{"noise_aug": 0.002, "vocab_size": 31, "encoder_norm": "batchnorm", "encoder_depths": [5, 5, 5], "fusion": "cross_attention", "decoder_mlp_ratio": 2.67, "decoder_qk_norm": true, "decoder_inner_norm": false, "decoder_cross_attention_every": 1, "residual_init": "zero_last", "beta1": 0.95, "batch_size": 64, "warmup_steps": 80}
Rows from block 2 of the text decoder of a small audio captioner, named by matrix and row number. Rows with one number belong to one neuron. Each number is 500 + 25 x the weight over its row's rms, rounded and kept within 0 to 999. All counts start at 0. Numbers have three digits each.
Before each neuron's rows are labels from the 100 texts, of 14976, where the neuron reaches its largest size: "tokens" is the input token at the peak. Only what is clearly more common there than usual is listed. The data: synthesised imitations of 52 everyday sounds, one a clip. In brackets: how many of the 100.
# gate: MLP gate (decoder.blocks.2.mlp.gate.weight, 336x128), inputs 0-127
# fc1: MLP up (decoder.blocks.2.mlp.fc1.weight, 336x128), inputs 0-127
# fc2: MLP down (decoder.blocks.2.mlp.fc2.weight, 128x336, transposed), outputs 0-127

tokens: "r" (74); "p" (22)
gate.232:466528501527498515557550443498455521512502500488491516457507542513510523497479460472475506492510487485473496512511488505490521528506469508514471433502513477512497490487486478506497491510464507464486543478508521511459479475517543450460494467499471495534462485530512559498469508485534501492464509455484503520511537478529474500526487485514471492473516541512510525524499492485560530495509
fc1.232:486473507473476475485518476509501534520513505483490526540490497473451537514496529513512492485520539499509502525509451498480468521477470500476515474468506481487467466514468580510489507491504466506478495505491487541505502468517564516492535511540458497503513468497502511519515521531562486520472498442501476519516490482498515487520546447514528481509465436509521483490473498513516524480516
fc2.232:438504517497499511492517466458473484518516509504502500455524553534498458483509551498522562510491509505516568503501522528490500486486512504503511534510494485492515524478486506488497551516519533478516504508504512477516549489514495471492499567528504467493530539490449447510536485462528508512469473473517496489500529519502490489450504525492498495506552531503476485503557492490521521508497

tokens: "t" (100)
gate.185:489470515510512481517491528514488515449506537499548485491471508512507465473483512487505504510509464559495467517509489493449530501468479508489533502466513516532485542515498489484514475506519502483520508488571470536491527482518509496544441515487466471504471507479514476493498479480499464473488525489467497493490511502488552502485467482478475474490482506519466475466491454560559513538534
fc1.185:504514492494492479503523526499481477487504545550511503558526500525549486521573499463487532501508493510507460463540503484516486438482486484502513470499503504505500475513528518501447537471520516477452546495486484486502515513493496550483478467551523529488486497492458479462550480499512482504499504511463516462495492443510516515477519519518469536470492521478529493504476476527506490502493
fc2.185:524541447464526491482434511512502500474464496480472493447528458495530487470486552486504492501524472493512555496485498512489463541505500465498480483492496498426466513497475510526562490495453505498474499485507512536484500500505480504478519542518521545534489450488511505503546506498504500537504472510510482512451489518483486541487477536516495502499462479505512492524493520532487482508512

tokens: "t" (86)
gate.271:526468539473552488525525509490472514485515498539516468496504466494527490473515502498519493496507509535510511522507468504518484441497481552451539460463555475485464485547461478507479490525508482536510512478518456485520544529500507522499473486505496516478475512522524454476480505484564501512471489520515478496513515492537478523472491493537469484436500502520520502504531529495499499466508
fc1.271:464476518484504476518506532523518525499498550523514503515508521500491532451523510534492515486507508498555495536492498506514507458504483514468509461489485484469455494517518496484450541523551501484519496481550478491524487476483511465476457495504495505464512513531495488493510475566536482520460466502477462502506455488495485457511494496522499452528542493532487525473483503497436515474537
fc2.271:516524475527508471517510468517501493483488533511527551543535514499463453491493508505483506462565497523489536513536537494503507460510497535526486499471481464477521498486471520530483509497532478463474492540504445465481532525519503502490494461545508464470510477478501514504501516493535510569503498461466504509521519466469515451487489501483461502495459547514473495506473493485515500503517

tokens: "t" (91); "<end>" (9)
gate.77:516519459490464496481538491494496525514507506472471461490482496478477516473478478479489541478499485483501469464520502530483507534516483585495492529495499493503479501499500487490496483545486486530483510528500457506507468497516508511489504511487485454454520526490541483499478569504531494499463514496512522545535506462502481454539509445483494446539494546525481512505548492504471517522476
fc1.77:465482534480498494561482541510532496538522478518476506482506499497515491532492514553514467510504489510485494494503481512506494546495546487483478490497524530518530521489522531505482518475490504464505498470452476475496490493469501508496560523460554518479474491531531501472468508501481538471502468545510486477505484532489454518452517511473496554494491466494530500491490499543517483568474
fc2.77:508497483509510508510441464496538502477441485517469446530535515524520504523500504501484465451527509478485506484554518537536478486485521500501506493495479485506546545481500500518498518532454490480494503523511540497524522474516487408469511511476502539513503480476483528487465463485507480440520514514508522496523494501508510507476522483502483486523463516478511455548502529497508488518510

tokens: "t" (45); "s" (44); "f" (11)
gate.325:517493516485495498520518458506490478490515487504478479462493460504501477481525489498449510503511481480523541502534472501506451478493466490533520489483469470471513519530494515479519458499457483509492483468501484503506521465512491492463480491466475545479516514491552481539489477432482479509541501493533471493524472556522486464513477476539523473524507544534492492507476476568514537493485
fc1.325:496496484474542500433514530480477491437494522535451517487493461474490530521497517524504480520467512463514500482508490471500476479528466539492509480480474452500507503511500489480512463488487520493490482534478490484487508495506454505512552497520514488542494535504539529497534505532482513521500485512447529497487546555476525481447463546545505511489518462509491523505492513514509535488483
fc2.325:490495485496482478476462475494518492514512502509482493469495459413505477525483453528449508487549504465519486494517550486495500514531546515486476547494540501494457513501515497527470469511483516521467480499541525533502516486519470487495492482535526451455502482524491501488524529528513481495522485458512473486488488511472497534528481546547527495478489502472462478526513491512512490483460

tokens: "a" (69); "n" (20)
gate.328:541502514520579503469514484516521538526495441476529484458492466471459460489463500473490489467518508471467476500530515494494484503511482517488464513483496508521486509494482457492510496525541467538523495490478548483514477514522515512500488518471484510481483483512474494541496563456509467484512469511517535499519567511530510478499508531496540519514501514544480494478525506502501520472535
fc1.328:496490506546541512514464497501512565497505458491516451510501511478507467494488510464507483484519478493494463507522520474550482504501503513478521482478525502512534517488490510470531487492528455519544502490508494464503515499542527537523486481451546491471514465483504526489501527472512467479528536525562547482463520516470458486514528456471506540521486500481506505493459504492464517509461
fc2.328:468458501511516471526528491506527532467577464474501527509512489489464498487478487543509469526436474506497488520459472552490508518546507491524500536507511494534482468471506510517505499550495493512485491479501499460506471506525489488524513483519496505530537548468504509497484547524486491457476479524534463482527502534508479496484509507456488491498543514497496442518549502488492520515490

tokens: "a" (96)
gate.205:497504506493472462522473509494460524490474486538503469529485539528497498499532524504494510483496479512491527513483511546470524499471462523507471528488493492520547452446516479523492486514481539552502504489526460467487530469452494509489452522492463496539529524504485498487479483482478484543518528532491469530519482513494466454494490484485491500492529475458516526483478472521573527479509
fc1.205:534508500482528504496519506491478498537477501459487546499457542466489500497541496551499494551583548500487543460525526505502519478504508516505557530464500502478503469475533520516482486475526505489550501511495522484509464508529498477559528492502504513485472515500503505527493536476493480475505433510535516489501502485478488475512515494478511508507484506490500547498545520533517498533513
fc2.205:504504511513471517514497470500431534512514510540456502532521523517511489515494467472496519516541510516466475484547497514532517509490517509523491514508506486509523514507475484551469504503525534513492503548503489516518491469487505529502502523459468495465516484557497475506506484553480491477473466455500532527455486535520469550486448518525508469474499516522537522508511544448484493489471

tokens: "r" (54)
gate.180:497539539491515496518465451501469505499472507558498484470502478480458451466494481492489520531503550477509462494462516524481493475503532523533453536516541490499523490525515481504505523490485495480491484481505491478494482475513477472469540533517517557465505515493489531514548513478508477573510487496485481492498521503503515485494467514468492488486497515517428430491514488506502507486486
fc1.180:487508523535464519495487524507505489513458477564540530504437517516518488501534499506499511468498490505500514461492524450514505483460503464539496505471498494445511489475523471524489502482511493489547500517478536510507494483496468550490519483516510512510512573514510466536456496527521494483463539504517510498522443481521465504516488466490484490522522528506466537537513517520473530476518
fc2.180:512513534497511483511498527476472507512478537504484493478493436495491479538515497472497495503511542489531493485521463487480545537498474526525520518529458458470495526483473491556459566468486522504454538499502548518514540515453493508530488487451512487494477511506487479505509503498539501491518503503521507516478526527485487476473520464526488491513509506505559513526473491505519455559523

tokens: "r" (100)
gate.1:516522505533499537480495504493541526496468474561510495453503525511469492475489517487512481478551524505542477517544490543463491527520547543544503507490531511489504470517540503514503524502475532459509514477498500504436502500492497505500538513493498487501489489524477524555517469509469527462517504513548490493491470528488487507502468471489470515446473485500488435516527519508529479501478
fc1.1:517509519549459481483483492502521501488507526534499485499510508536455474501493493480489501493474491501479485531535487489526471514505483409508511526500517501535481496499532506524486494451501501510480441510477480489543476504505517519451486458522513470482520516543509486524541492473539486498529508489550529492467489519448512448499519510506477560513467529484478466527516484533482480506497
fc2.1:488541486536493506455494476493511525487498523504510546484572529472478469491508565487500508518504520526501542532517461526461491485510505496513495515518453541467526497497476529526498525472527502512545541526539501451498491494532515476505515547484509496476521484487467527496502516519477441496526500522498450487477482529512490523505467468507529494537522504526478532466495483507482484530510

tokens: "a" (87); "t" (13)
gate.54:503470539474502514527489524526485463524506492544492489480461505505496482499470529511512510469496508507442467444477531490514530455510509495472463474532489498539523484546510513466571529565525532525538516473469484510509512490511486464494487524477510505492503499480490517495516505514539452526497469490487524468442518510502542510503501466502499521477527509504524458484524492498530468486481
fc1.54:524502498542503485495524515492508491515475538457534495508526529520511518529563519449482511534503513501517530510496457520503492549460515475515495493503528531475498495476473515521466485467454480463467522497495550519500466536481509514507516477507476522507485486483468464535482495460507465523446546475527505538480513485482461491502548503499500457504449503478511507491494470489525485534477
fc2.54:500429490504495523479496545514505504494433501531477502484481513530508518511489524479517484472458494536522517504515516476518491500470484450530524477519491492447484525460493519539471504466489502502437494463465500499479523522490497560491513532519484485506495487514513511473508483481511496475560501525452519512487502509483487560492525511542505450477502512502500531498487488497520449480536

tokens: "t" (100)
gate.57:502455500529527520485490463515527524499522485494484539429530488515458492489511503454485501512548512515532491475508490504472496509510514518509505492475549498483488484503488504504538529465461538468509526512481523481502525549499491475510518493518502512493536501473519536483523503514510500469519466486488530450423497504487497475500530481482511516446469548536518531489456456501550500505496
fc1.57:502485503482480481471537507493529478500504499502501486470486507564522505494470482530466451478529475490512499478502478496499491501537510519472503592536466522517498480528505503533500504502508463533451496553510531500510554504500540485506528516487464499496519485526526524480493498503491485487563485500472503521516500492543462470491499514516500470535516468503450494530431483481510494473485
fc2.57:514484548473501478530512473471499512478507513467507501502486524472483433523507486459535546573500471493513493488532479471468501503538499517539488470463539491496487517483482499495528478538503481469503518482517531500494491499501491484553518497465494451468474527521487532506492560477495505516485516506488514495538507504461470535500512538457533481518546482467501483544518490471490505486482

tokens: "t" (96)
gate.65:483525506511498478510483466485498486517493502483504492506475510473501494534501502551514480474526505477523506539493480496491477478462496537490441507461524504475482519518492507493437497550470516493463500464493445506500535525544513529474540528527508482493523510508472467510503509507549502481526496457555473467496466525485474516477441504528498424472520510476519532495474493501505474510496
fc1.65:512507509484522488509476497514491505502504484502467489483509488502513529490479479528559485457515492526506480513546518489501500457462536541475497501507504502495459528514511513497442473530533495516490560496512433497498544482487507532479521512488554485507467503487517449487491512467511501524480501437501481493504473506513507468419439535494498487512532498499496500482469530509491524460483
fc2.65:476490465541515491488454474488536487465514506511453493491523518433481480538523533506534521515524493474470455527445488447534471452487506552504483482536505519500471534488469488511518472514492473494491518485491496524482540489502502475466480482499476518479463486509477474513488497481499483527543527481488539509502476540486474497519481510549489528502486512525506521483464484491518502454533

tokens: "r" (100)
gate.292:520462510470500504472468481487515511475506496512502521483490519493504486475493534457464476493538480508518494527553513530487578483470514506502511562415481499495518484481524495463488512523524504457503495472488514445485449515475513484507489470514487460493487529507462482514471479468490494501453487513513497477501466481487505528512482505514479510453485540533495489482525488558522497491513
fc1.292:514525515550480512523531522480503450485523479505474472485487492556486476523475505516531526508493473487482505480496492491524467533523500488511528451536530514458488512481491479497486501420495509483533513517487521490489518491517503490500531479482503512517527506502464521528534524551497503467529497472498513514460592511507530506509494492509543489515514481447500523506448517489476500553507
fc2.292:478472545490495541470567505481500494485568466485495503478457542468502475503494522469534472472480464459516505465539515519511462504492537524482489507512505498527476506519499499511491481504502475514490515487475494521494450529479458466470469494491482480503503483572483516513524484490508550474503483481488493519491500505494525458485547507513558492507507470477465477472505503510493516488450

tokens: "r" (90); "b" (10)
gate.4:498471458502507526465481497460484492536503526494510477490556479530494464518501495499492488531468434511497519473503530484472497520526481488493517524509529506480562512523464481514440480528504546527521524479503521536495498490462474503486493463536511509529476563498514506515495489475498492477492515489508502505501515473481481518472437540496494485442509518457517487466510469501478503457470
fc1.4:473529530476495453494443493503459497468541513463472440504516505511454509466480521531480496461526500505519498521465485510488516464462497555458483477505500464508485525480499482480515513496501483478513483516528513480476484519499464495500497503523488505461545464463475530476499488478456490527458494502459506494498501510504466482506538469490508495486479533518524519518478516541550503495564
fc2.4:478521478539524481534484475519483517535485484544530523505491524507503499507497517484458540479481537513507508502510522563517503514454471518492490496513516501520489486490501507492538509535517465482477520531544496488484506507478566506487484470511480510461471507487496478488432485520479538508512497547446509512513530504503530507497551486485504533499428522500462483475502524541477476529530

tokens: "a" (92)
gate.263:506525508487500468520527521503518527538511501563555465506498525484542458507530459506511502528502499539499518485528476468516518500470481545477487532496512470483544503483526516527520505483474516487464515508488473514509534505513516511503470487461437463515505530448433451527495481496485491483497498471520496485504466487523481482479468464494476481507503490497533485509501477564490467503515
fc1.263:486491499544500508541479491468532485533508525459492506525513494510476498493453509490510540461546470480496453485472498496502500482475534478516498508524474541497534459491464466474510461518503485443558491475475510476493452497509505498505469518476459530448535466523489504552505476525479504459505470488523494489513499494514497521515454493464552484516473518512511522512498457482483505518511
fc2.263:494497483491467501552534471528501533537510475480488503517518506518511520491456521557555476475482517513502503498497504505470552534492509536517554503487507478528507447520539516466504519480475463510525502480481488503498510510483503507489513459475503498492536502454486509502445491473480527473447500510502511515544464472493480479524503466496440497501472475516558495513505512465531533517522